{
  "dataset": "abstract colour fields from 500 small random pattern networks",
  "image_size": 64,
  "crop_scale_min": 0.8,
  "arch": "gmlp",
  "norm": "layernorm",
  "num_labels": 7,
  "optimizer": "adamw",
  "learning_rate": 0.00088,
  "beta1": 0.9,
  "eps": 1e-06,
  "max_grad_norm": 5.0,
  "batch_size": 256,
  "warmup_steps": 1490,
  "weight_decay": 0.1
}
Rows from block 3 of a small multi-label image tagger, named by matrix and row number. Rows with one number belong to one neuron. Each number is 128 + 24 x the weight over its row's rms, rounded and kept within 0 to 255. All counts start at 0. Numbers have three digits each.
After each neuron's rows are labels from the 100 images, of 14848, where the neuron reaches its largest size: "strongest on" is what is common among them; "patch colour" is the nearest of a few named colours to the mean colour under the peak. Only what is clearly more common there than usual is listed. The data: abstract colour fields from 500 small random pattern networks. In brackets: how many of the 100, against the usual share in percent.
# u: gMLP up (value half) (model.blocks.3.mixer.u.weight, 768x384), inputs 96-143
# v: gMLP up (gate half) (model.blocks.3.mixer.v.weight, 768x384), inputs 96-143
# out: gMLP down (model.blocks.3.mixer.out.weight, 384x768, transposed), outputs 96-143

u.618:159127113122090132147179075104156112132141133078121107129137154115152124116128115147088137103104147102167090170123124144127185126144120124122123
v.618:161094135123151145133107125134122169089181143120129134103108131131123117147108180147099137128129099099122140144156117143163103123097142113124174
out.618:110123130123111142111147102096120135113117096114126123145095127127091094149139128145159119138172115088134120148116100111136064165140093128138128
strongest on: mostly blue (83 vs 13.6); smooth (77 vs 10.9); dark (31 vs 7.3)
patch colour: blue (85 vs 7.1)

u.486:134160126092137140139141135138163095145146125167082101121146094100133158173142156127140144118136178081166138127073102122132143121117136111106099
v.486:147157100115148113159163124134134196102131116133102129131159124098129111140158107082121110146110149086134087110153150123116170122107135077127163
out.486:164104114142063124082123141160106178125134126147149091133104187129098086140122065143150109127152132174117103164130104123132137123138131138174128
strongest on: fine detail (99 vs 16)
patch colour: purple (36 vs 12.5)

u.53:139127115153099136165107140148140126114152119123123154160134095151158112167112152124131148132082099089154144129090161162123156110128121122077070
v.53:144176153175119142166113153188128128093106099102073165135108100177155154105142154148085144145161094129160150125112110120146147126173115125116146
out.53:134136073160151134125160141117138119132141114133119173121115107103114094134155133110117146114143120133199110145113098139125111169122109189101118
strongest on: mostly green (54 vs 13.6); smooth (41 vs 10.9)
patch colour: green (53 vs 11.3)

u.581:127117153121116139177118088161133121187118149101090091149143123162170115127151113131089168164120153161117171121141137177142153116123166090107119
v.581:154084163128124139103149133149127122111156112154119110099132113101116149136103115110099157108070102166121106153112157169148166141153133111131119
out.581:123141125098108110126099109166151201091144133145109132161137147125126162146142207113150078136148148110106118177092109102095144086111111075151131
strongest on: mostly green (46 vs 13.6); smooth (38 vs 10.9)
patch colour: pink (26 vs 8.5)

u.285:144123151140140129151138128167120142130095118143149119137105120141131140122119181139160165148143111143118118138093145108137085142116136116128132
v.285:152099119131094155135139165149124158078131110078124118131123119134127113162145125158112137117122123121174100149115122113156163119156133091120111
out.285:122126144142117121136160157071095125141083137089145165117140115145183135134134120131127135113106129117132101123130145162145179151142127155081106
strongest on: bright (33 vs 7.2)
patch colour: pink (41 vs 8.5)

u.394:148080172117124128125127094103112131134137134132139082116128103122127145146126166148088163135112164167135158139168132136147148123170131116148130
v.394:108173130104150115128109150122125149123104154144133141134132129134134164159160086141118123114140138162108143141131152122128089132137158140096138
out.394:158138121105104116103136138127162177124159121118090117121135130091129122128163150138109097121131164107121080149130113077136122116124117124138112
strongest on: fine detail (38 vs 16)
patch colour: brown (35 vs 8.8)

u.666:122120128165094129132101114190146128101132107103094090124118089108150113143122117159089158147111087103148181147136116133141138112163075159136132
v.666:114125119107101116105165139103118177137121117151133151082146149116137114138127134123137117164162129130117117114127110153106141096121161076127115
out.666:068133128094134158079157152136122110131118133146152152175100087148136074089131148139150110153138117102117098137133089133132138098116097126118157
strongest on: fine detail (69 vs 16)
patch colour: brown (33 vs 8.8)

u.372:144137121162130139143124112155125136130084121126094148157121106156129133118128136137113174129136136189109126117078117126111155160130130108113116
v.372:146093170129121136140136102119118162114147115072130128099134115113149163093146087140096154147151123117111156110116182168111088107138101145138144
out.372:124118134134122160147127132120122106138155088094154167094137116116129150111138106112072120127098080107166150111146126116136144126111108134117148
strongest on: mostly green (42 vs 13.6)
patch colour: purple (35 vs 12.5); blue (31 vs 7.1)

u.73:109121136118109111146180090092125122125108129110169130145199119125149097137146074113089132121112143143155142150124117120130159113150105153112108
v.73:137090077090100120146104130163170131116178146166108100119089161108133176132115220093128134142122117088117122141160162131110160139145117109115112
out.73:099120110131131123123084146137157065167184123131146090142117130133130101125142145151139078167117135123151158124137121098125116123167121170123098
strongest on: mostly green (86 vs 13.6); dark (45 vs 7.3)
patch colour: green (92 vs 11.3)

u.409:131043156143141146138138157141126149088164140147079110136110140149130131140151113147107159146144106139120137150121072118149158155134128107111155
v.409:089137127119146165148139121162120088137133153176095120142082136145108120121111165087143136102135085203121124142110171082170117131115124106120131
out.409:153105117134110118091103105107136122147116167151095105113113147128116174124085133088152112100120158153119144154111151157109118141101154121140105
strongest on: smooth (36 vs 10.9)
patch colour: pink (45 vs 8.5); purple (44 vs 12.5)

u.704:116116148131126142168135089109134109075132106112070115140117115134137096154142157122108169159117116143156105123113086122119064119146134102131136
v.704:132111154149144101150169106082150111138118103085157157116178112118165118104138107128088131139120159095189113087161103143122126156137126142091143
out.704:133122161126170140109116134117126125152120104117096125096129138123155184123126133112154156128128126113140082124171125166113136132100171124090173
strongest on: fine detail (47 vs 16); mostly green (39 vs 13.6)
patch colour: blue (43 vs 7.1)

u.612:114169129115108115144139104094131155103126112059093109133123112141142130110147094135144162153108172110155105116144114115148130105152119148141126
v.612:159105075151160123120097142116109112124129124110138105124122140120091121119132110143121099141140125138132156120134163129142151164114143136165128
out.612:152109110141132081135123128125121134137172091139085133112111134122114095102097150112152125128170094118154147113132129110101139162135145176107150
strongest on: smooth (37 vs 10.9); bright (25 vs 7.2)
patch colour: green (39 vs 11.3)

u.313:152110155138122130121150134127084130136109100106118092121149110145131117170167114147141135138121132155147136135108102154123140150115135054136121
v.313:131154103132089148130113149126140118132140136138168105149083128115129137123096170113132141154129103140121117136128135138135141144146129168136124
out.313:139154078145157117132070111145165145152140132153147124153108167144146120121139134084148096134140127120141132103150130130116137150109135127122136
strongest on: mostly green (52 vs 13.6)
patch colour: blue (26 vs 7.1)

u.714:132186106143118137120087129157146126155141155123129139161113106105134178151171124139149133121121098120119145133099128120147134113144118156113149
v.714:143123138131118123166118101103131129108132111095114124106147115087156141119131107103108125134093128126158123109133162136131188119121120120128157
out.714:141140122098112158133143100133128101162130151124112130113118128109130132153132136089175090136112118140103100135120161111124157103111103169100080
strongest on: mostly green (74 vs 13.6); dark (63 vs 7.3); smooth (63 vs 10.9)
patch colour: brown (50 vs 8.8)

u.208:151071163097119111115102114152158139119127090092115121090151151104198111115126135118140164143131164148110108134128141147127154114136120124140136
v.208:149141135114144157157099117139122131118121155158108168163102111149144102155125187152132108147123114106105143114150173122156111110107192106098093
out.208:151105117143179153140100124158146098135146124110098118135112116094123129107114127153153091122106134115127136118122109110133078164084143137121143
strongest on: mostly blue (49 vs 13.6)
patch colour: pink (45 vs 8.5)

u.485:147104117142133122126142137146096156112111119134126127111171165145160128130121126158145117127122145175148135107141119114136147157111133145125156
v.485:127145114132083135104132163119133137134153103081146111119142145107130088130113115177165122116138161087188143167115088134159154141132096131128113
out.485:122135074107102129147137125182147106117099099148111153136138109103134128118124157107150146136155160158100159108173123150095146132107148123133186
strongest on: mostly red (69 vs 11.5); fine detail (42 vs 16)
patch colour: grey (75 vs 32.7)

u.762:163148117133089149168100096142144114128140128086138116105116095092172145137112213152099169133131151130160180144086125154143149105116117142087128
v.762:124141091161138113106116153117142116114133123094133124121142110127142100148151144145135126126100178085168119153084112151125140138132081075121118
out.762:122073126134099130111156141088111113101160141199120116124103162121113117123095158124152151142114084117140095119142130159097138170129158122115136
strongest on: fine detail (37 vs 16); bright (25 vs 7.2)
patch colour: pink (25 vs 8.5)

u.510:142145128126107112141123140152146105119140102131135133088176146077151153099120134129097126120159109156113115114114144166108151107145141112117126
v.510:129106129157112101137109114126120119164122147129150152121145142113161148134099160096145125127128114139116120117116182147088134145122135140093118
out.510:111158127131082159162133092128104117100123121101152132122099108129151123115109117120129133159116147119148133131147097171125150125108084110140128
strongest on: fine detail (85 vs 16)
patch colour: brown (40 vs 8.8)

u.381:153122176123148116142082153136139099125148112157072159096123087135170165098144175123115168104129177099126166107117129164132146126114181088145142
v.381:128151145129135144117116091113166151136134125099149171118105121172112139139131144131114153144109127119159142140114093148147113094120132058101070
out.381:098160083133146130127128166134107145089089147078143149147160119129162130137149129152128094095118130150189156120145093116134135138101138083094110
strongest on: mostly blue (65 vs 13.6)
patch colour: pink (41 vs 8.5)

u.507:125175153161123150130141107100126137130139093079118124111107089139126164143165123149115153130169124126128146105125145147162113139131115144177080
v.507:164138101110127104101158080155107136130134117152128184150100143147119159163134115115144107141148118156114132117094106153099159104098110096123110
out.507:148121081111174108115104137126149120133086131127153140130124163116117129112162093156135118111162140120142117092115161121124097158074130145135150
strongest on: bright (54 vs 7.2)
patch colour: pink (45 vs 8.5)

u.237:118148128151131127131139130170159109110116106110140140138162145135145111131099136184110151127144079110126156107127115120141096117125108121116120
v.237:074113133139109110127085147122147114178149125114075140123107137130172139108143147105167172161143121092095105120147154109102113112156139111103139
out.237:104141142095146127141109139107150133164173115121113154159112124109133164124110173079115132110135143094124105106139107100106098098129143168136139
strongest on: mostly blue (47 vs 13.6); dark (29 vs 7.3)
patch colour: cyan (27 vs 8.5)

u.405:164128136134104143126090083166165109157117092111114107092117109143112152111122149113162134174145131167154126133106130131123145137102130094152082
v.405:098131103125134101140134121131105162098102109134152185109139133146147119151147107159138120127154146114112113103119102126110123121105151091130136
out.405:145127164132125178121113124136165099136169126109081088116113124159113194138101154119154107104134105075147085137136154154125101124077134122141085
strongest on: fine detail (71 vs 16)
patch colour: purple (60 vs 12.5)

u.378:106139171145095127107156121115083160095152083075090125136168161145148142149135099170095139123129103141145093107158127097131111135138132123152143
v.378:141106110118152169151138105084150156130106132136127165121087077154130112122146115142138155108111120119108149100141154086166133122144151160114108
out.378:129098139116102132138171106102118076148074151132131124146118088138094156140122174126108131117099135147102157121093117139139140097169120069122065
strongest on: mostly blue (83 vs 13.6)
patch colour: green (44 vs 11.3)

u.608:131174119102144146156149163140152179093117148135113110095128091108134180171140150159098094096124152129164091138114113099149085097120142169128118
v.608:123159126111128131141122120140186102097168137142131141140080131131134145128145158114125154100154147136124119130095143109135115116133110090116106
out.608:152140154170103132100099098129129140128147111140062122107128099120107132107088126084182126140119113092143119126095105141096144142124112126141133
strongest on: mostly blue (66 vs 13.6); smooth (31 vs 10.9)
patch colour: grey (71 vs 32.7)

u.305:113113107131130125131108105091121140163103106076112150119172085129134132143146123161128154109143147160127166097102104117136121156091171147097153
v.305:135129140122119136156133116141153136154178085125121124081115087111115139160143125117123154102078174138175150140143112147110112106115094119137106
out.305:098159117137115118121140149182142147163136127139132115134157111124119138103105134138134123128103100155120146125145116123126122135138132111113115
strongest on: bright (30 vs 7.2)
patch colour: brown (45 vs 8.8)

u.435:135128152147143129153100129113174130109156089078116140104102134151149131151149100154152130157162144118139127128100117131129147115137165143119119
v.435:163143147135144116138140102127110131120171077096109110122149105112156125106150111121143130146115121154185138125123131133141130078135103145149158
out.435:168111117128078108141144148102131138126122158106089115137121117151120133148099112080107136141102100093095133140074102130114152127158142114117111
strongest on: mostly blue (33 vs 13.6)
patch colour: purple (50 vs 12.5); pink (30 vs 8.5)

u.550:164169125107140138193121083150155154137144103135075136140137128121164118095138133109107149122093106163131117136137130128125156111116095144131140
v.550:163117104145106152142151110101123127135140136100174107114128104111136107124128100127129148130137083098122102140132150124137135127131135169156130
out.550:146124109137094122128094117083112144139115169151134144184096130161152128156112156104161118131105111094102125136118119098114142147173132138090060
strongest on: bright (35 vs 7.2)
patch colour: yellow (60 vs 3.5)

u.730:130177190149108138101157083123179126117151136092106109108126111113143163150127122128097123093160134150111145133077184132130162120152117132126090
v.730:114132129129124128145117128150126139119056141146129138149144128132146117132141104134145112178135140153120152110111129119117125152110172141090104
out.730:138167136098145163137144132124128134103131154148176112138133140144125100116109158126144155093136126167115138132090128106148096103116183098119119
strongest on: mostly green (51 vs 13.6)
patch colour: blue (33 vs 7.1); brown (26 vs 8.8)

u.293:142129098119096149157159114121109159085170129138073113126079113136101115171154179134141169092135087092143139152091092153161136127127138110153125
v.293:100179135121101141132088108165167076155149090164097158118090123127135172133109161126132108149118133121143111114154138166118118127093096150077149
out.293:131096112127159150121136126109115129115125145128137082147132125128115099135093084149164092105134137103146069172148116115146096130135124181143095
strongest on: bright (35 vs 7.2); dark (29 vs 7.3)
patch colour: cyan (30 vs 8.5)

u.149:163136127130121118140116079179180109154093124107089113146143128135182139152129175118118154154107157174124142133117147132134151139092135078082122
v.149:133164132109076104102113174085100146087137129148135155101145146119131127151146144149137151100144169146129159115110120135146089131167150109137131
out.149:117078128144094147150093123153117153147176122108110112140164108113130151093119148140138160149104148105162110128151124096111141160135129124158120
strongest on: mostly green (33 vs 13.6)
patch colour: blue (55 vs 7.1)

u.401:149090128132114136189068126117132124129159111110126133159104120177132133152141129159128162113109120129167155140115122112152124139149141165074098
v.401:120129105114147103104150125156105149143117123159116132128141162149157154148132131122110115134143135140122186106162138141107125098112139106142135
out.401:122121093098123136068116136126100109128109158170106110179102148131135137161111094132190091100157129161152131153132123163115100130099134130152098
strongest on: mostly blue (38 vs 13.6)
patch colour: purple (41 vs 12.5)

u.79:116130131130122113157151155115116093151111142119135128166142107167143097144124180183140152112164130147141126142146144104133119131131133120107115
v.79:158133105122133109129163103114116093155129126155110117135149162088124159098145128081099122139092174187118075110115141151109170121130157132111134
out.79:130067133134114124153100116093110117126189131120172117119090129090112118143130137129124119187100146150153123132159174124148093124120139114153130
strongest on: fine detail (93 vs 16)
patch colour: purple (53 vs 12.5)

u.48:119120131122136152179092108156151099118130137164110181168146128099121164142136131105122118174079121130140185110153118145120167109090169121095139
v.48:117116095131108080090127100130119124150111112140147120094140158112119106133131120111143103110150137129123121127142149156143111115101094160143133
out.48:149145133138132164110083134090163157130153130113159120095073105154092142135096140166110126164124111131116149147144148113182105135135119132130119
strongest on: fine detail (42 vs 16); dark (31 vs 7.3)
patch colour: grey (67 vs 32.7)

u.267:132094094127109144151098105142153125131127114096130112148153084131162115145155143154124139133132098095172120125164131178149136099147135163114097
v.267:174134164126131105117126128148122154104102143123106132137142133114078177101117096107112090147137124165110165105113163106125105150156112131137116
out.267:152103124128090139149098107104136156168151138126087113125121123068113095141128106118143111123129164084151110142131083086143097133150111127149182
strongest on: mostly green (33 vs 13.6)
patch colour: green (59 vs 11.3)

u.42:141123139172105119140093128119125129126123106067105135137181140151163090130090147125134121165117161115136140101156113125126167124141142153127107
v.42:162105151110114181147117157166152132095179103166102117115101070154158116160152128118138153130105082083133113146082186132158136123118134150110091
out.42:115132138114138131143136157151132123152167117151136181148108090149120104158175148121124116151146145106085105133097155092144150117133112143124116
strongest on: mostly green (50 vs 13.6); smooth (38 vs 10.9)
patch colour: green (90 vs 11.3)

u.482:174149138170155140111103091151126125085084157134136113162107118178126089087100170111155134128097105095143125144140130120146097157101147141144142
v.482:160119120131131135106134123141104134093150095065118093094109113083126098130113100136119139107124139133177138157096120152125154128135123140145137
out.482:071099110155102146115141128167108100161158131130123148147119126111132108104126138133107145141131123175125107139123138109130154123165128097096122
strongest on: bright (67 vs 7.2); smooth (65 vs 10.9); mostly red (45 vs 11.5)
patch colour: grey (63 vs 32.7)

u.271:140137125133112112156145119160103095107119124120145125169151120152116160163135109138097114156140124145175124135142100109168149100142114123122119
v.271:149111095125167153161144098142121122133116113139162115130101063133091106141166155157124152128120134141099129113110099124177121142077158138128102
out.271:151114104107140086127079141125099139163125145137145115131121135098135104074089190058170170134112115155114107101126125161086138124112165155112151
strongest on: mostly blue (49 vs 13.6); smooth (43 vs 10.9)
patch colour: green (68 vs 11.3)

u.269:130132143123094132164114121137151140141075103081082116125166086109138143120124118147127176103121151149150107112120138143133151157132142108119147
v.269:114082166126127103165122175127178137135162099116148150105129079132176141119144136129130159125145172105136087095117122129108139137141142136106153
out.269:149096127122089176102152141128169126112130121158150113119143140096117085170140117145101149083144136105151162150136105106116103120147094122133102
strongest on: mostly green (33 vs 13.6)
patch colour: blue (45 vs 7.1)

u.620:114129173136100120119115111141130153094161109123151120103125080134126126110097155129138168151113118162114149105108094134134138140166122078144114
v.620:120167130131105110132107114143121119146116079076107098093136146095140202124130142133132183151138170119168136121122125136112144096125111099137126
out.620:147153101123155122095161117086120101143102147159132151135131124127124167166176124149160089138171124107118099107127188115127106122120125087145174
strongest on: bright (92 vs 7.2); mostly green (42 vs 13.6)
patch colour: pink (47 vs 8.5)

u.105:128108110124091165133143132138143140120113126138080140106097154114120159160128132134129134160104120115131118140137158144152153139118148102123136
v.105:187115138117138143135160092175067135140160150143136116144106092121108101143118157141140108129124132147158126133104149118154131165092153082112146
out.105:134123167131139140151153138129074139118176119114120125114123091159136104095125138083069168121113071086117177112114110138139178128122140115127122
strongest on: smooth (82 vs 10.9)
patch colour: cyan (53 vs 8.5)

u.535:126139119106086117131124124162143098114129105127121113111107116096119121134117159116130139127113116147136158146099153149133124115119108137152082
v.535:138122125118107157150124126165125110156132141144100129140101157098113169112089180083129119153117126160102162149101148139128171112123124151100125
out.535:142130100161160110118114150130117135123129146116130137130139168151148088117138146175150124156152072159130096083109124122122122167115187096131137
strongest on: dark (70 vs 7.3); smooth (60 vs 10.9); mostly green (43 vs 13.6)
patch colour: brown (61 vs 8.8)

u.487:126118107104120122132144097089174120151121105093145151127158128122152140168150121158118128124120148117135132146120166119154141095127139147098120
v.487:100137124122133123128164128089156127098124119111123184110125128154135104136147148155118128088147130066141141135128113154132141135150105145132133
out.487:105136163133137121155137139087134147088142108105139144116141084122132125124119141117129122166110146115170138124118095161147131153156127104125162
strongest on: mostly blue (91 vs 13.6); smooth (44 vs 10.9)
patch colour: blue (62 vs 7.1)

u.599:106134131128144125133112127171100151112115122072108148161100109151141115132158143147126180146124110109094175144139109124146110131140140153115128
v.599:113098156126124095133167129141100140096142092133132115134105140113098120136132105144130138146148140170100119149055097141126153133108102101158120
out.599:131121142141101127127097116096168101156122156128139125152127129111129118106103149097116124180099100098069097121102168094127144136147120172075124
strongest on: mostly blue (31 vs 13.6)
patch colour: pink (27 vs 8.5)

u.544:164133089133134133117156170147165140108148115148116114142149074094157117148122138138112145097107140098127113121103143138168140132132142143125129
v.544:120115112116123169182155080115147093128123102134114137089115107109158135126160149109103161114123136142133148129119166149157156115121149107096113
out.544:113101126160082126079117146138145104151128112125150131129140149113096116146088115113150133111127132144126130151114055157095117156140126149134107
strongest on: mostly blue (76 vs 13.6); smooth (53 vs 10.9)
patch colour: pink (52 vs 8.5)

u.266:155083084119062115108138154111113131111125117077134139142136131103097148142096139164124142102161139104163147146096121169115114101146100148111099
v.266:130120149143087123156116162108185140131127129111105084095150181104177136126090133138138130163124160158119080126149177140101161146149131133091121
out.266:090191131134121154163107122157070178132112151111134165136091129164139153124132142134132126132136110138118130119135118132145123123118167076113137
strongest on: fine detail (45 vs 16)
patch colour: red (41 vs 2.7); brown (30 vs 8.8)

u.498:122096154106105109146173089140157135122127123142122127093144146097145162134099151106149137133122151130139063114124155089110133101132123121141135
v.498:181085168160144106119162134112148167082138105091153157112141164125111159136138127149137147123139094099168153123072126135103166146085121100165098
out.498:127124110138128138149136108110106127112116155148172128139145133142117107137099117126128110138137115095091137151120103146136140143121149115148138
strongest on: bright (77 vs 7.2); mostly red (37 vs 11.5)
patch colour: pink (44 vs 8.5)

u.9:120124075135079131151099109141134144130073155138128133164116119112137126132124163110125147155139102116146137148125136159124128110143126145134092
v.9:146084111109167147141139160140110130116126149126127153107091089155133133112148126134101143145123136097155142122140073167158108120098170177104103
out.9:114114103119134125141134140112090155109107141182155127122119123085133119101131151112123176104126109189143125121150131219128132160109172148113145
strongest on: smooth (34 vs 10.9)
patch colour: brown (36 vs 8.8)

u.467:103113144129147135135093072158124150135136118120116156145105108163144105102146150115137131154098128085084159114152056144114124116114136145142170
v.467:162103108129088139125121122105143130129152142080136115087144148078137173114117078136109099132099144090160133144125180123128166118143124219130110
out.467:100151110136109126114140117142156089130102127126143123132126155168131131127130129135155099095128128122127099106175132132111147120143146145113075
strongest on: mostly green (40 vs 13.6); fine detail (39 vs 16)
patch colour: grey (76 vs 32.7)

u.7:146118116152133146142099118164096144113137131113093159120136101126157090116150159164120168159131113105125138116107125150154119127115159168110166
v.7:119113130147151143112163110138081135076129109127140143146104090139142076112113167135122138138103096112159095116129117123165101138084116134133160
out.7:159139135159128134143099106110146096125098128140118120147105114173147159085122105122105151125109106154108145120097124145144144157159076098120121
strongest on: mostly blue (69 vs 13.6); smooth (64 vs 10.9)
patch colour: cyan (47 vs 8.5)

u.622:156137091139127123136119166106157151116115115086110114111138128075150126124134109160091138134137136131160128133091134132134160133138099160142124
v.622:105116150153128115131186089176099120152112093145122150141119113156108113101105134099111172152098085139146146122126144131121130133153103140139133
out.622:127136115127117143124133122117068179090132133139139115087135138115120117139144158114135125130118109085162188125131117162123137139095129096135133
strongest on: mostly red (55 vs 11.5); bright (29 vs 7.2)
patch colour: red (26 vs 2.7); pink (25 vs 8.5)

u.456:119160175098145107135137138129142123147119123141115148091141142107156177115139132085091135135158144137137118098144114141071122082102129085094140
v.456:076155162129139141101165111141109182117124086069159130119157116147135090156139125151112154140146153104148130115135116109114085114123159110131148
out.456:073109076147143136130084140126095149107111170138139127163118135141110182133115121129131115140141092119118153142103154113143112135130172099109097
strongest on: bright (63 vs 7.2); fine detail (41 vs 16)
patch colour: pink (33 vs 8.5)

u.583:133128139114142122142118104121152167128120099140083116097129142121170141127128166118112171109140089137129161117152121146141137135113162091119131
v.583:150089143156143124112122189127137153128122157159095123126120162147114163129105133153116089136132132089177131175126104174141106161099124123157103
out.583:143110177152124105094152142152106105091170088135135094125101163157112143130090130135147152104130070164170075093112139118119122168111107101148165
strongest on: mostly red (48 vs 11.5)
patch colour: pink (30 vs 8.5)

u.424:105127117113120156158116157146112110103113127119167146140129078147129136134145133175071127117149101117117133127136139125148120118130145151106171
v.424:143123137104112137143148114133134104143144137123152106130133116120122149150128149124144147111097143109179147161104143139162138093139144096138071
out.424:128160134114101123077136160144114108137153096122139138143149149066131141126127138139142136105135103150152106128123126152106121114109128158129162
strongest on: mostly blue (49 vs 13.6); dark (36 vs 7.3)
patch colour: cyan (42 vs 8.5)

u.62:130095090129102139123138124143100127107119114146084106140107145130129153137134164141109163124114070146145133142144113129135151145107116113141153
v.62:116125110148103137180154104165086119129113117089138118144144061130146100145121142108109152171115084102123117123116101111158130099148101132116140
out.62:099097100105132117151122158162128105121129129130113150172111138160117155099124151092124112167120138116111104136111136113110150151107091161132107
strongest on: mostly green (43 vs 13.6); dark (37 vs 7.3); smooth (30 vs 10.9)
patch colour: green (30 vs 11.3)

u.44:134131142118127128131112119140144169113151102119071106120113116118127163154152114146180145166151106096121142154128130132166119138112128116158120
v.44:128078129105125151148151121108124119117130136091156132090127136112140131130152138135095143153102140121169096125144129116143149094136152144121142
out.44:093147124112074126107145156149037120145125149097108148126153156161127181135160168145131128088124126145140120152113135136131154092136141122142123
strongest on: mostly blue (77 vs 13.6); smooth (56 vs 10.9); dark (31 vs 7.3)
patch colour: pink (34 vs 8.5); green (29 vs 11.3)

u.720:130130152137119139177076125206160136140135075152114140110127141131166127101136147135137177137128092166127157114127100162138135122125122111101135
v.720:114123104150150123137137116116096167153147094073155129106158107158165092138097121129134170130130114105158178096125090115114139138159120077105144
out.720:142127096101123162085119139134152171125104154125118119140119120110096109158117148168152146107144158124123137206163104167175125113147131165129122
strongest on: mostly green (78 vs 13.6); bright (47 vs 7.2)
patch colour: pink (36 vs 8.5); white (29 vs 1)